A small multi-label image tagger, trained from scratch: activation silu, 9300 steps.
Rows from block 9, named by matrix and row number. Rows with one number belong to one channel. Each number is 500 + 40 x the weight over its row's rms, rounded and kept within 0 to 999. All counts start at 0. Numbers have three digits each. After the name is the row's rms in percent of the matrix's.
# convs0: expand pointwise conv (model.blocks.9.convs.0.weight, 256x64x1x1), inputs 0-63
# convs1: depthwise 3x3 conv (model.blocks.9.convs.1.weight, 256x1x3x3), a 3x3 kernel
# convs2: project pointwise conv (model.blocks.9.convs.2.weight, 64x256x1x1, transposed), outputs 0-63
convs0.13 095:493515535484537433560523513511544544477481444457442451572516536466467464542489449385502521500537437463498475459549433488493463495474475587493477485492519428536483524464593509493483512530511489
convs1.13 102:407451505499539474503533504
convs2.13 074:533483455439496570526541428540473569489472510466427420513523446512491474575452506477497541470550505530494510467507487478557509537438502515467442522490567448570509489475560519500450419486483476
convs0.14 101:465531545444533497560532453481439546456525405450468471513534483478481608526510491517547591505530514520526544457475510479534541550511582516476512479563517573532509532558513509480472521530509525
convs1.14 106:503450478509497491447468414
convs2.14 097:535475463530464481460486579524572520541488554513532496546429480527456474507483563464538454492510571483479536502521487514473428501471472463565573485470440421434452458477476522543523559456499462
convs0.15 103:479451523527475527444418516492437414464532437571560569461484479459506520511492602493460488537510479539527533522472481469514522492553527465494497469479481536440489514563418509522529545453490453
convs1.15 111:500597499519555524479479508
convs2.15 120:441500592573469495456454515541498502550570525492598469501465463531521558493512574478531462517436550522522493564514464491467517500561528442521510534490504546527456498483496525500485522609518485
convs0.16 095:442550539543470501491491545534520447464495480524509493526447551392515459509570575420455510464519435488530496417529488464538460501484458482466505518545502466478506480547571573508441511471511498
convs1.16 101:514499519532401460501476469
convs2.16 081:475433542506577523467495472476479429555572476474525540529533529546432541553476453586508501498503512570500533520521439504434491503512558441554490511482503501500463522481466514440469481558421541
convs0.17 109:519598562496473470530432469463496505465427474384404446569451523470473536487503460445504488517482497496460479469543531513489480510531486492506507476492537475463418502466541499491468453547543534
convs1.17 114:508465462499543497527592525
convs2.17 104:479557528463470537543545442504471514454448516431441462479459503485461516475462486504448543523497500518424496498483516631495460514570472530517489449488544524505464500520469422526500443538587484
convs0.18 117:573463422514443491421383548419503523555516490537480517490520551544503492478479546520481544460484519501486519502424499498476519475445534505520493497506513426458524583462439491564494502505539502
convs1.18 105:472510490523466410507517558
convs2.18 130:425503502517494487462534556514474440506509469472586502520541531509484534536518534607541465515514520522480593504472506527433511438515489459471531496459476536575433527540513535445538527557537438
convs0.19 116:466488532524537464442481548539490464421520449499525521472485505516464569486455452484537536505511412512519520496445448479461530474535489489492481560496477564510453398527494534426516573479538414
convs1.19 120:512433508515431492506435517
convs2.19 163:515514494524461509580509462491498499578491499513477451521569479519528440531518489495487478524474582453489435525517523449484416510474526428518547399451551481528520564451517477564474437505456494
convs0.20 088:493536568478469498502468471474459532435505402477487510544471466431508566501471448458586518542541472503480584518534528518470542564581524522484536536486531497511412450535503500441490524498498479
convs1.20 109:447521461493517513521589529
convs2.20 077:512577457456514533519483462506416514438528485480468559487484496423495556492470487519486547536480464505488493551458537561519571540562575523423482544537503505465483469564504520470520438474543567
convs0.21 112:446513513545508496517529487502505491467436461537473494528504502435498540483528566460454463564460551557495488505488576473455420526506474483495522396537452466448442499489551536585504482501418516
convs1.21 113:496469501505472506493612496
convs2.21 117:456559519574438520542462480468487484520481450585493529563483505474457506471548527513459511560474565495503454406500544503514453458482521462530510416517475580471474554476501442498481467467506440
convs0.22 101:461541509516538541509503489441547532443497475531538525553471495458480444463425525495561557502513486503474565449581509528575510547499509510540543513578488417510567479505524495525534519495487399
convs1.22 094:507452564469495490450466556
convs2.22 096:505561500581500456569496512630523505558554470479479510520534524486494593552497516479482492553490507527505512497516473467433497477487547536458547481473400510580472495511507550457523539514469495
convs0.23 096:530437452489500487499462541431481449549501569529539599430449488556525472473510532580494535458529528497500553522432530529472556505464464457489499497491513551498552550497447462534527533521573498
convs1.23 085:470488545464459489564562516
convs2.23 093:507460499486558475492495579549527551572529549480532438505532481504583471499460508501482443454521572466460484477543459466480496419470495511520532512451457510517547577466552486545506524599464486
convs0.24 096:520542460461531467443529486469489459479401491532540399447515466432571459503559539524505459525513537514519460501454564451560452555487538478486538495517519467475538509517553487531451440492455492
convs1.24 095:443514484543518440464560495
convs2.24 066:487510490538496495621480470514502460467490450585594548487550474471499441490527484501510502459512570432542463504508519503498414475449544470510470514490474585449500530478556476467475534480479445
convs0.25 095:496577450488517397450547483502509557507440503494486437430523488552518513492527551537556432476511509525511532407410534514544506519473486506469564507497528506557585536484530533482508488508530500
convs1.25 090:552489492449481464524556559
convs2.25 070:491514525412540509567569496506508465509475480512467492407591484540516460460484431575510455510530441570524523476440529515491506499479483503510477539457548520573530503525516504509469439580524540
convs0.26 102:477494573495482486435520481483515476521487509501523501499532464572455481497544517528514417496450485593441504400462501522513483516461463482474530533487543493524626395496543507473520486468477474
convs1.26 092:476467464482484454478442430
convs2.26 136:518458474518558531571452532485467508468503497533504504522508466375519508466468477482525564448541471444578521553576510496481531574527516483551489438536507524508499589457490482562463532527480499
convs0.27 104:487498452530546554480464434457504517499482496533501483483529528466512552529448545586499512636468561508521515456478537456456524463490527477480498399474499537422525537490436487532535452483509492
convs1.27 104:500516444485546480517412485
convs2.27 091:550475532480521525516472487560508417425523525411516582496463524500490562510514444476562488522486461481497525498572514564454541540528508429503477513522464447489475464524456490496549481541568582
convs0.28 101:591574509502487470475528467482500528426537532487451525529462532511482483475411437475519489423508519465426517543455494596493472492522464530491492529427554439523430461456514495499531500459502518
convs1.28 087:515427507492475472519426462
convs2.28 116:410462536488508492502471506491460531519538441472587455406567477488550503446546531493514486543472465544586504496486499445485548517528489483457528538534483567523499550580515577503467488538502490
convs0.29 099:484493529505508456520555499520503581449471482430382483540522441501471525465557530471526508532442463504478522493507501464541526589488509614498471570509494483541505476520534517465446521475467440
convs1.29 074:557443483509459508537565486
convs2.29 084:498465494470511468519592528489482436528498441529529422517526436496473457490499529530434526443551506538532474491467402533571498517464523539463472494504573527473551508526572572464467511510457464
convs0.30 091:542519441484488428496529445504541485482434475500470438462519453541566478516611566509468486496489541497495499534461548489562417569442482492497527544504540469554478477493563501513456448481463526
convs1.30 102:522498471570502477482584488
convs2.30 057:477520446514406470588502447515484523477496461533539450477532459520606446511511503489494485457513547495442511490455554508529446515416523479501534524487518547506536534553570453528434449472464512
convs0.31 103:518518548506484455584598501532491483498535511449521467498530423518510556419512445394524513545490512523501453494592482494545455498503469483554493455479479480431447492519507511471562543502490533
convs1.31 109:489530586499473494439501461
convs2.31 092:520568513568555444520521522504531498547564571517503586513514516543486512486546474525535485526483508478500539540532474483434482554466475409557503451451435473581534486447431489536539497493489537
convs0.32 101:443442516516504452511515475540501534550377549497435483509458444477493455546570495497478481502490593517472458497477532536452453529492479503543503480485503503481478548445516545541481442583454558
convs1.32 102:491512465430544537505435477
convs2.32 079:481484550474500470505526470482504439433470485399493515495500534477473539442512469563531529511486493485455492530504529561440451491572466552466504490469518533470394502564504488405543495563557519
convs0.33 090:482467563487497477425467519476474493528482429467493476466496467494478444474526518539465498536453504483445427392377435555480517478540484475489516528496469471512547442587548515487507508478477500
convs1.33 083:487466452503426459446501475
convs2.33 078:541485407524557495551479534546485491482537569539508543506467482456514506464458485433533500422497474529532596579551585434511472516489524525520491464489519490508485535445433478534459542514537515
convs0.34 118:426446488489561466430449495450424562483459508476493463496491581492475498562418489534456509534533464598470537507451529464442472443466493528463508507479465486489451476477512519515531442495514451
convs1.34 085:511481503492445533511449584
convs2.34 150:528518498516473471578557434509494396513483479583524478488526421502510497472605521537526491538473545440545451529527538487518420510496552498500527490491519535453491544526528531489427450496459527
convs0.35 105:504527515508498512548537374529510530453562482515512485524500523447451590539477546534537575494440533543476517500525528441561529539530540533477515510520590494536539521538449546512525480494463446
convs1.35 113:486506454505538450439486435
convs2.35 129:492466511446526538465545561456565456547426570477523492499489490498455447418476484509511449526534521436520513464530458559420431482492440494578525467529468443486495502459452510518522541518548488
convs0.36 099:525464404513463483476523490457493482569471532533486451521506479506495481528558517579478501514530547442497544506440529518429480507447423469463494462427519549514517551436461472537490464595451500
convs1.36 096:486538495534487519435421476
convs2.36 100:493531508461538520481448508493464504364439476447476552508486530456505505470485488475521498466498439487487512492496500525554550524471493536475445590514505454477454442600523522449482441432551503
convs0.37 069:543494591523578536464529500496458518440488504495426523488489473537540500523494479407553546460495452485523398469528479511503519517483511545582509492533461473536505445503519495418519534499477587
convs1.37 052:493411507483446488475451499
convs2.37 048:435469463522465525457488490484520551558551502474509466487540505541513446522506472543502542592545474575545564538452537486497490541523449458447538466525528557595448510488419513527480447467498483
convs0.38 107:475482498505539472450472433534504539513486509489441466510520646509472561518496522540460544489458455520513518510447484516486418470465498540440503496478566505582472497457456537443462442511515548
convs1.38 077:500482428522490485568461456
convs2.38 132:507495460507461526520580489544470513516537478479448509506521562508436492525517456503491497575486528516571519520476467472463485495535530504434589459588450447458452442463438576452461520482494552
convs0.39 089:534485450505464488402471511439523543470401529511543454487450487514530445515465479463502516455492526453473442542506493526403487532484448503446458522448521469490464445482479536536417459444504480
convs1.39 083:462533490510568510537522572
convs2.39 072:569500395480458533487497546483520473561500523521553492549440461497431478480525528458458527482569519463465513537544412568507486530444497486512504519508491449482509471495462515489493556404473428
convs0.40 088:533501446475477557411452550472448491568513563519575471440520563557517443487542481531489456479552481487534494560452427518463491443456451465518494502461482488449523560510471515495486448463517522
convs1.40 094:491515521525512468463499398
convs2.40 084:494550487452457492558511472508425502434489422480458475513505529472425527564469474528490573505533473533485543447469553535514484555492538486405530490502573521486463473555557539423509465476524497
convs0.41 083:550478521535516508510477539430455514459532455528501522583474441446511438522479440472521478526505526562453468507533537519492579520483540550537553582518431436482497499544531431556505483479478446
convs1.41 112:482518526523478446472591515
convs2.41 084:506584475507506528480517541544487529534598509527479517543502496463435485500497462481512457531561554466500530485510498520514580404530543516459547562502451498431414489490550506472560491444476451
convs0.42 089:479449444543488457524500531549500418524512544532507507554479512562492486475600453536417495486531513505536505562515507516418464484478456494490460455477436615477484488476471464484446539518496541
convs1.42 078:505527529505467422544479442
convs2.42 072:532579511519493488511531482529460468458484500502454506460526589444552510533497527479480464476398517458556450474553477436562506429443505468466491479491459448489516442485562502527504489473478596
convs0.43 090:542539506469458551460450474464489574441512449483512475488482498464468536483477469537564541455509454440489514517549430527507528620531517467461463556484519454473514487547513544486439454417491475
convs1.43 107:508462424476533502458490440
convs2.43 095:482497539496473560511500471479523533532531494573517451473516518491484460479487485534516456521486481550475567515476549471521468561529485401485541418488550433569608547464423507533501501521563497
convs0.44 109:528487445434465495469532491516536532471468475523472436496479422442531449529540482546525507486517582534473525467454601487524515569552554558505556497568511484459536515530518481542461465463433494
convs1.44 096:487472521492473509491609486
convs2.44 127:515524452499461529586549473529477430511544469587498498553504410467459452528547469520480541526467584493487472492513515494527511471520607488459537473536521540436479518502536478452477508474425491
convs0.45 102:554580413497435516535486487462550495539513541533533470458522525497533466477511550506512537489568520472541550499509521510504464513482495459507524455527560480570600565505522502513487383509558481
convs1.45 127:485430492483454567533522473
convs2.45 077:508510477548585469496515592493494488474525499556508549461569508522557472454472509479480473478457503442529460548471479407511508446476496541507429527449469558463481518486541490509547600469446532
convs0.46 099:429522550438521505461448436439451532534446446484474474441534481461533483519513495575507483531424501509497462442391465491510491517521562488492504539563475500467578488527559450505516488512497532
convs1.46 090:407521529491526511471542531
convs2.46 060:461519577472500500507579445517522496496472444493506409467542510537534530474512533520487521498433494406497383461528434522540493505491506512496476554549457527497594510499553482497525464515523554
convs0.47 100:551419498512478471453499540483483475467543525496538483475449359543503492487468506496507498483471499458498534490466510517494651529530502533566410544524477473531465492531501485510479507485477449
convs1.47 081:471480508473484542497598471
convs2.47 074:468547453474531468485544571550491570540513560511449462515494487448460441526409460478505536484544530483529542473460503543519557495497455494497538488552448480500551468423482564542574494472438485
convs0.48 093:446517634504494544511496507516550494424466485463502534513413564453479478531464472463567539451472450489481505473574492560497518469524543545508539499523470501471524467481506520445501496462586529
convs1.48 113:457471527485479491522402510
convs2.48 088:452439449517492501486456519467466485599580465562566464484550448574525489517506530546448484480480537545526518551470475422539482537491556478512548499506519561527535566481529512521465545502453466
convs0.49 087:522586507552492437477533481517482469494507520500384542513476510546429559486517519447529447538513536565475521462482562520512475474479427489553558508441572507538450498442521499510528502556475474
convs1.49 084:505520529493587524520565518
convs2.49 071:550543479488473504521492493504510471491527483491459487466483465559506501480423507590443478495510493587424479400414550563543496479491486526584465490440488515454514515545560486544504464540533514
convs0.50 079:542516477454542455496463523433479494509526530474515459545524551481556420455488466495497510427553482401454512600493487560492455540475560531478496546519512450466474482445506513426541512542531487
convs1.50 099:526407481519453514469528490
convs2.50 057:521510526484477495543512462561464521482464515467537565383469531500567494488442513519556461492413524446538444551530504481528457441507525449488504512482541480455481482548569516544521458482464582
convs0.51 097:505495485467450522443379527458450464542558505521530520519459593506430467495518530509443514497552463530514551541516462523525511576472490449519545525517515477527549546512464564496483503529583468
convs1.51 091:491438521454448548519496550
convs2.51 091:563479463503495533494585528501577453464467497520509463450550487501527488499436504528462468478512497436514471509569459450498465445395502566510431502431531531521561510488557530538451503476449524
convs0.52 095:416453520477476451425491544467455467520483470495518494526525513525500464561510423466422502497504485514433451504427432535410474497512512538437519494471470507504487394482513542438485524476506529
convs1.52 086:527514414540462476503488453
convs2.52 078:491525505599574496559464480585531551511575520523464528504552515492494526509481502490541456558504448515594526507480567420487520556506523476502482489549499515481554535497502588543486500524471557
convs0.53 091:436546504447565496578563507494469539567511466473513456432563522479550536474552441522454492532477489492547483484523481464507487530538585468465509478619481532479532525557547490475514531502518474
convs1.53 082:522471469457474447487430458
convs2.53 083:576489435513446526470512487525538500458469509523447514535463513496458476573436512502577554478494521506439546483542443536526483499462494415519488444422540428479464449519508539547516514439444485
convs0.54 097:494512539477444473524474447523512512475440470450405441613479552487525467539478483426479527472491558510401496449527504524451449470509487508528533455503489431493475483451561490507470451522485512
convs1.54 106:465482465495602526519493513
convs2.54 096:509463553489433492500533449492513541519477516391457440524488491537469526562493472452530528506537594493425525515532509569468439488504455474522500494411540490536439524496478455444499474567504511
convs0.55 101:453539521473544395546543511527502515531445445469458479589515490478389508479540473501449484483527475542515562532541491465479481549494488504480467519496547499461507485491551536462477553563408466
convs1.55 119:499491485518503527487613507
convs2.55 103:515540480498519427483511484568563590506482503456500443438483491551473548464449466487431544579576467534535496471418481536494529524554501518466480493500559567489474497559511487442482489507522458
convs0.56 083:496489500466547453562580548548450524514465536499495479445484509501568563488528499490457498485562494500514500550547535486514472414526515530479436418480500568467437541469436466491533584494541528
convs1.56 097:481513555509536584492515545
convs2.56 073:491486483445538474530447525446519488542556532503523484513533480495522492482569455525432524490541492559439507583505539497464467596517504526494505438532516526613570525482459466455484455526571506
convs0.57 108:529526413539471492504486464486451448550531470546507496454558427532541496504536591433473481524459546487502446541420506455482503552487518486515535478484501494452546502529530537609476461474453530
convs1.57 098:513460511499477502440415534
convs2.57 103:496436468447524487502549548533581520416395515417503498484446516455494471494477445463561523477525483460488571497546475576491490510510417497457520478539481470534498473505524540486562511472508539
convs0.58 114:470496553503620460512573480547501548443501564500465557483492485474457477522452467488469494477466451485488414509520453481542516498477552555473461566522436459475481413472520497495534536460485538
convs1.58 124:508474476497445537509409515
convs2.58 114:448474474490424506497477515454505514600494533500528428472472401510452507509492524551499516564529539569522547502521477489484474564554469459514542448480561561567488530518463514549447490543513454
convs0.59 107:489482546565502504499436436462513502520517556522466496547425549496489499495481481484460518477495525577442447550458588485451480550505537524504492456525488532487492509368483476562491453559509546
convs1.59 093:493545505482448521545418499
convs2.59 115:441559487429505436457548563468538491440449465487506447488456503445492466383505464498482548437507512469496503527474465491563484551517464531453505473512563485494515458490546526459554568495456513
convs0.60 079:357535551476552476471522484502508533477387423508481480483546528453455501495516456558518498561472437499525495423514487461449499503513513481511509477527447527524477493525597527515499478503490498
convs1.60 092:510509554501512527494548590
convs2.60 059:472533500484503511505468496445473459456495418531509479459505534494470560483502523576456527520491426483545455450408493550551534432482507560454517506517525606506495564568475532457500439506512505
convs0.61 100:455540571505532469471502476475506590461477395445448451497558479495511543555564481450555537499505451499500508446477441475498520521519551554478513547544475463565482498537520560449477447483496481
convs1.61 091:506502484509552491514602526
convs2.61 076:527528524421517552519549464454470514443458417434470436463563535447505502586503520459515553469529432487516492451475460515546543496467476524401514530541507510539504508530532541483500436508509519
convs0.62 095:522480476530430448468477531513529520468473427461518431546492498439446475544482483529523656498507557479490511508539487504475512557471490487499446500511483478568495501559538542560466517464466439
convs1.62 093:459450427508540507477455475
convs2.62 087:455505556490529495500529496480479538534515545511482521482549508542516420442434558525475359506426499563516519506438578477507478502498492513500527500488489450563552482483422511524497480539565520
convs0.63 082:489482421468474520471460468466445503585456514490532469444518520602510529515530503547509565492531579533517533535404505492461513489455451428456537465474517563541529547516452515510529480540513499
convs1.63 079:475489484529520450428472439
convs2.63 068:472527539474506436522489452517464433414503458473449547534512573438402541552515472515514538523570488480481537473424548536460473530513490467481521478513493488470408498505490533470512450498571518
convs0.64 100:490522482543400516500460535452453453542524449509530509476513448467536564476530566448438456593494525535525494494472497490476467504561518447532546443468539523484459543554505514610505513491479502
convs1.64 121:511449499521435512503417503
convs2.64 110:555500465450557524533592489502543459471490528441450515547539574511485487511534384492552483420530465465480506500573488514478462489439491514483495528506530442538525465474537465450542493512501570
convs0.65 115:510455497445438501496460552483432439487509500507616513458452515487498508528505544493487448510526480523561530536500466498535498484493450381517479478484572558509499488595459524457525562491471482
convs1.65 110:485544507512604495477485479
convs2.65 127:452517526481428504453563537513484474494511508442578389455457495492503511508509520465543510461504546574548532512499501526482451496532487497489527541482464549521417488518511597474492485613513484
convs0.66 105:557573482423485485516477528446433537517514410478464524499574513510529499448547478515572540440567489423493535513458472538530501538484556509500551531551487476480535498540533511453485564539538526
convs1.66 088:507470435483512469526431451
convs2.66 118:464541492544396491475431533516502504546522498508559474471438425514546506504521615482499487524491510574480507522486474481544482516532503431523581489446480497505458484584477550505461525481516438
convs0.67 091:479502532428528484473458521466459502465528458512461516561572499538514431534471465487544530430565460434463527558475523547560509509445528501506552537547473410527465506488558545460495496511526572
convs1.67 109:473463502549444492519423524
convs2.67 069:513499473563506478520473489496499482503508538581519521440492467491513573489445586550424480572420522548495436543533532478504488498536534520514415477476546592474522480485445442536464523484508500
convs0.68 095:415480516506529481504501472501490567554442415485491493479573514477503507500519485609487547573491512528510455408453469456498498492552567494477469480536442501501534500514597528515504464527461538
convs1.68 101:469521491477557491475569561
convs2.68 063:446498565513507516508540444505480549486479439541475516452556487521498534501504481544487508539457483472543450392480487507503530485516515492430454538529543593573484579522566465486460448541503564
convs0.69 100:484475570503491410540483414504489486493460448450445535519487486474449536439526471509466493515443550511451479476440558562484473520540489537565452472486538536463511522468561457516473454574476555
convs1.69 080:478598490479517514553491517
convs2.69 080:467540537508535400547521514492532556451493439521487578468494492519532509428446450578461502504511485433436488512489473521500480543500461504482477491494438509525553454525598503481570554543496536
convs0.70 088:510489508541482531518480522517550450443557408551530560538502496486531492473541546496538513463491439484494491456455502494517560452553550526513566551521469530418553453569462437496486563437517477
convs1.70 128:504441400491515516494518500
convs2.70 067:551502443549490515496454472468449544480536530536447552499491448508599514468510506551456474592499444499463458509438594536457547484525508503513449541486463491513512447495479463529434464453551522
convs0.71 085:499550499543467478561464476468603433487514492501494511548483482535443542432420466525538505535504552465508536503489530574440493537561506474581470479522503520437508482502515490470547550585502545
convs1.71 099:518427528472416507495490499
convs2.71 064:533501523533478582478437543473546515579547479524517476533532564478487468616484551450504478531483511511485514489509421403534540494443516473468484478544447464510556506475512547459492476446471525
convs0.72 104:527490482484541453563570518568566465450426501483500469441476392503544497394540549471526492516467499458559449454513527510486492493516482533514461484484534518456522544525521493497414533495455490
convs1.72 078:461538470470549428510460519
convs2.72 100:502487460518537501507559569574556520474459467471544501443550499461493473457475481541513500478450510493524512471613464451493467448451467556472465520424489568490483549552577510437496512481453496
convs0.73 079:522457540538510558507500480565554506446500448517495486559476460545461496503508507533535458518499384503483524471579477555460516567545563558472481546477502474480536413533466456478468534431499493
convs1.73 093:527443474509408482515521483
convs2.73 052:531525558466514482605561553520522467465438480477479443511528456496474452459529497526497507448561494443448514446506447580524415568489488495487502451427504472511504538506590502486525482517520506
convs0.74 110:503560492519442485553530550539549472511534480434525468534495548556475547480490435489484525573572543525509495455529466557494491444513422464529513433433506527426435458512507480487540547541488539
convs1.74 105:503608528465507497477497494
convs2.74 107:511507516501496438543502494488560529541513543447472495482519488521513545475510421539497532518511542508461472544554483563455450544527425523569501444500450516570506517421467466552572517530485602
convs0.75 093:546437484468479441581582511505462441479468528469477471510550405546504533532601475483547492503487570477487451465520494515505482465490433533529416521485538498447478482480520488468507552525482549
convs1.75 093:447538466514446568500508464
convs2.75 086:458551491591517471532386489522511490426525470546536569521505551536524514488539489523511512530531457467517539474466556498463471518496506414489534533516451502496402563517490472461535474486554446
convs0.76 081:429503513512464592496418517447527475463506433502488454540512614428509517533485531509491532496499491526518564491496477537482484457475506444465545473554468502520464542486502555533545432574550484
convs1.76 105:521550435491492501515421477
convs2.76 062:373548531464544446498539543488489505477503560468568529444437540560477473508457452468469498508461530529565551542514480492485483520558509424500476512525464501527465448550499497481577500460450495
convs0.77 082:567514431488482435479515490463515506524407547482510488470433487494499487465468493511514533524500535428509485529539534602396478525507402459567455504453524488503457481473527464566516474499499490
convs1.77 075:545493521492560523507574546
convs2.77 052:529509432461472514518477532453505463542503529560467491507487406529507492479485483500417552478564517467463497589532439574520479554490547580556546437529504450479516497493481503552466521447497452
convs0.78 097:504510561520454514492571450498495477511558539544547548513505490533473528524503527475487469469468503619444498499482516456577486533490527487434552501414580520528536436517479517503546522444487424
convs1.78 099:517428470475444493502477439
convs2.78 111:512431486470565508550519538461499519491429519497470496518547494442487461439480422518527546502577465399569490519545455557446507581489450478534495460551489480508527558479496524552492523537500492
convs0.79 109:520443479541494493534475466542525518402491467503450524506444513486532522508451556512545656503493509459524526492490515454511537538526530535557467504511494517556459591519498512583465513519457500
convs1.79 115:514503517490501509516611535
convs2.79 100:516506499503498522532490480512462490425500480530474508520477489390485555538443498526547646456533453460520533484537512494522596565497490427509500459500551545524493549508530524540520513511453527
convs0.80 100:634574470468470546570483508500515536536545487468463458524524546567523506554436472491500473510551523446457477501543448538468523459479466471540489456477500479564529518441570476523527467532507511
convs1.80 087:480519477488597528496448497
convs2.80 102:526551575519535498488467519490477504553545495475462491453621494553517515565512474454528511485537545430464496508537377522492488501446516424576494469428478459518474507484530492492512492526474496
convs0.81 103:508538504541540495482500445549487514510514484488447513492519599530488566526537557509472530493466443507530473516458451481490383469459499485404500471463576517490499505484451595440487487495530560
convs1.81 095:514473463505507468511415439
convs2.81 112:510509445480501523506535510552456499513550504513443532506495543492453465542503432506474479555487525505551522521488505521445501436529567510426580507571456479449423454498433543425501548484477580
convs0.82 103:503546480421452505505518561501571525521521529483560482466441574510552472494475488473516544449564520474493499475527497510540515417509455420502571449497503484573505528543508502510592541474551547
convs1.82 091:491606530497467474509508482
convs2.82 102:448415510453524490469444500488575526472468524497524561571457545448513484510532451512544514418498479518506538496544528513541440549492439492525501516564464469551574538431514496470524462504440546
convs0.83 094:532502519487410518476434454457539504442500462498498470516478487503535493580512508476541547433489504499408524534493487468500471524497517502424506552480532470513476451487455505487449441356506457
convs1.83 071:519506474526594531508523548
convs2.83 070:507509460466464486529477456500491550478512483468483487551484563515553553579482549425481551425554507487421418535507482490552542484474538469444460523507462484465528469496562463481526499409466448
convs0.84 106:470507432513511466483473525444519556505508463504491394500539492498544468564437431508507541534534548517512522510469494458448440485490484479440557437423516504525450538459570570518459476516446480
convs1.84 113:530415500505453475473553504
convs2.84 096:554525474509485496463468527391507432538538506586546497540474544492469457454508512480423528442528550515496466518461482482562485504481509508518515488545552545494530570394456445482536529521476534
convs0.85 113:508522505565473498504491448507500546493495466499448497472520612556481559510573571488481521490469452481574482510479447466494423512472434463445492422494526490473496496432451573477471506478559528
convs1.85 107:507474467513493459488402468
convs2.85 147:502514446444482536479519538560455459539579553523498517534466452484458443543493439541496446546461548508499519495501509543484530454544577494483575510573490486451422448496465515470528523494472580
convs0.86 089:493533518477523464495509507483518478476580462474546528515478396480507464460447423523504484498450503509475482520477514548495554546572571564571510559530510532510500431544534413477496570508507445
convs1.86 095:491486443502492507496604498
convs2.86 073:528559464424548506542531516510455509479526525522481537528490416454465446478455464532451435531499503482457506517466536589487619492543551554478501572521517513478509486547556495456557491492485492
convs0.87 111:485518579496502490496458542515439441445522478450534542518507478509443529506520471462506495483514389471563512523568429520547492572518489510530447558521510524525486435531526511391439503489496480
convs1.87 131:511429490515436495497431503
convs2.87 123:480489480512473463573467468505525507555515490549458507570549497531531446526473500485479500497473581466450462508503524447501425517482508407526539389492508476523558541459513443567532470521431526
convs0.88 092:546516426524504495471564471479532556498448543521488444461423460477538463439520528478498559442539519443515498508562521505582538559474487526520471525519610475463549512502537528568487486499465479
convs1.88 082:458499536503460553569483458
convs2.88 067:552513447552562518534486548515520438430553470533508566558540549512466471506517495553519522429490482517520500453525533473537536459440572516558450476466465552472458543464533413460548509494512498
convs0.89 094:508517505536474498564481468471500412501494497494507538535501490520418523452485472552531513513514512459490557578539528555444511640546494476573441506456484522481447487481539479523497445554486460
convs1.89 096:490451526433540521478435497
convs2.89 079:462429526520516518463464521574550488488537449479516489595522548492498478569529508507517451557425497562526538459505484497460561473458534507462491535525384545525492508512440540429481499487470499
convs0.90 071:472532477549516486478490442499550489505474525489425528531484530573440568442446467546484470596473540553515532516505504519490496526528493501557395483462566561489483461453486466520523481575514544
convs1.90 095:546488484484515501394510499
convs2.90 044:582522509548513439515515548504508509534481509514496476563542524516455544491464476593490562461596487502449506407495426546474496491495483532546475502464503503470471492458499514446495514505506374
convs0.91 100:517476524475489468527490523464468536489436517414499479453460455526473594417511524462558518501452455522490468490520522561494504540559460543572479498494571499470480512491434483475497604548551474
convs1.91 103:532510436510538469512555441
convs2.91 082:504550544450478516506570484494488429480478480507538470395435432434551539428540527483498526508469465483496461456499503582524450463548483566490516458511523525501536534510461527520515472537555574
convs0.92 114:519524541512506508482527485614537529472464542473502515440385461442482551443508522467519506520456490504529452499543497517498501540614453515526468530502532553503509427509449490494433502453540526
convs1.92 122:480525475473495406466526462
convs2.92 129:537530489498501518559592511548545470506466498542459445484588474468518450508525476461523446543456532436548463453596448435511472454455510557488508471495512477500554494479553545523446484468462523
convs0.93 119:569546469480474528516481469497479542554538554478500472381487560550517549505473489492523559518514499447548507484499433528516544431477469422495392482458570509514509501533466506478496468474540539
convs1.93 095:496477492514591520482433497
convs2.93 137:518530542490481534486519512535474474485497464467550488416537470503508546543532488526594450522532463497529571477559471518439506560482516444512521542445479485528437428562509573467445455498579484
convs0.94 108:573555463466430525582509502530508525576544521425467420526540505556511542526497448506519508552591525484498507485526469502435491433470485456528493449431519498451463507497538500500524474552456505
convs1.94 126:489611515498467496504480489
convs2.94 138:571516483523505524568522485482520500532525548493466528514559443568468515501528430545513481553502539488474488568548499532414455527518471478589503455448514521564476501431456443562518471531542542
convs0.95 111:499509519560561488494506454446454506441530501571480525518496458464531436492491509413431528439503490496456415509457544472548495508496552626512460501514490458481491480462492490552460519435530524
convs1.95 103:521610509475504481509528500
convs2.95 122:524504528594571501566508506563494529511523479464475456567556481579477536544513471472571441529521503418449470460487484543429491524463542473537545535480472467518475528458552490470502475564502472
convs0.96 112:540536487532492445548540483540489465555506467435456472521541521522470593470502448503477496556541531542522470499474469520454506408532469505523465425430500553422430435519499486475521541548471505
convs1.96 105:492589524500542489458547495
convs2.96 107:495529505496533414513535516529528597540524544504472488415544443538597547463467515557429510520475502524456450557522482544465480492538474542544509464466444548565510493479470479537523555496494514
convs0.97 083:592486394481479485521509532568547541580472533500502481454503468520552459478484513499488490518528563467528487550540532446508466492437459479511494465488526499567568527413515451539471425517483477
convs1.97 088:488493467538502557437433504
convs2.97 062:501576523503505475489499511476484470433486463488443476475428469459400531488520504402514531476481444529529511470496523547493507545520450553521455523510489497415451443515514559428438476449525448
convs0.98 108:465419471507531501490427473464474542509465527509502488534479619456503477523414490477442541499508501570489535535474520475465509392469474488466479457464460477463411474473478549501537494518512449
convs1.98 095:524428540491469538524459548
convs2.98 111:526579474539493464585550462511509407511478486560527467509535437482512504436595513481536498515512512425555470520543531481512443551482554469494532508484544503467483565528547565497466453520471480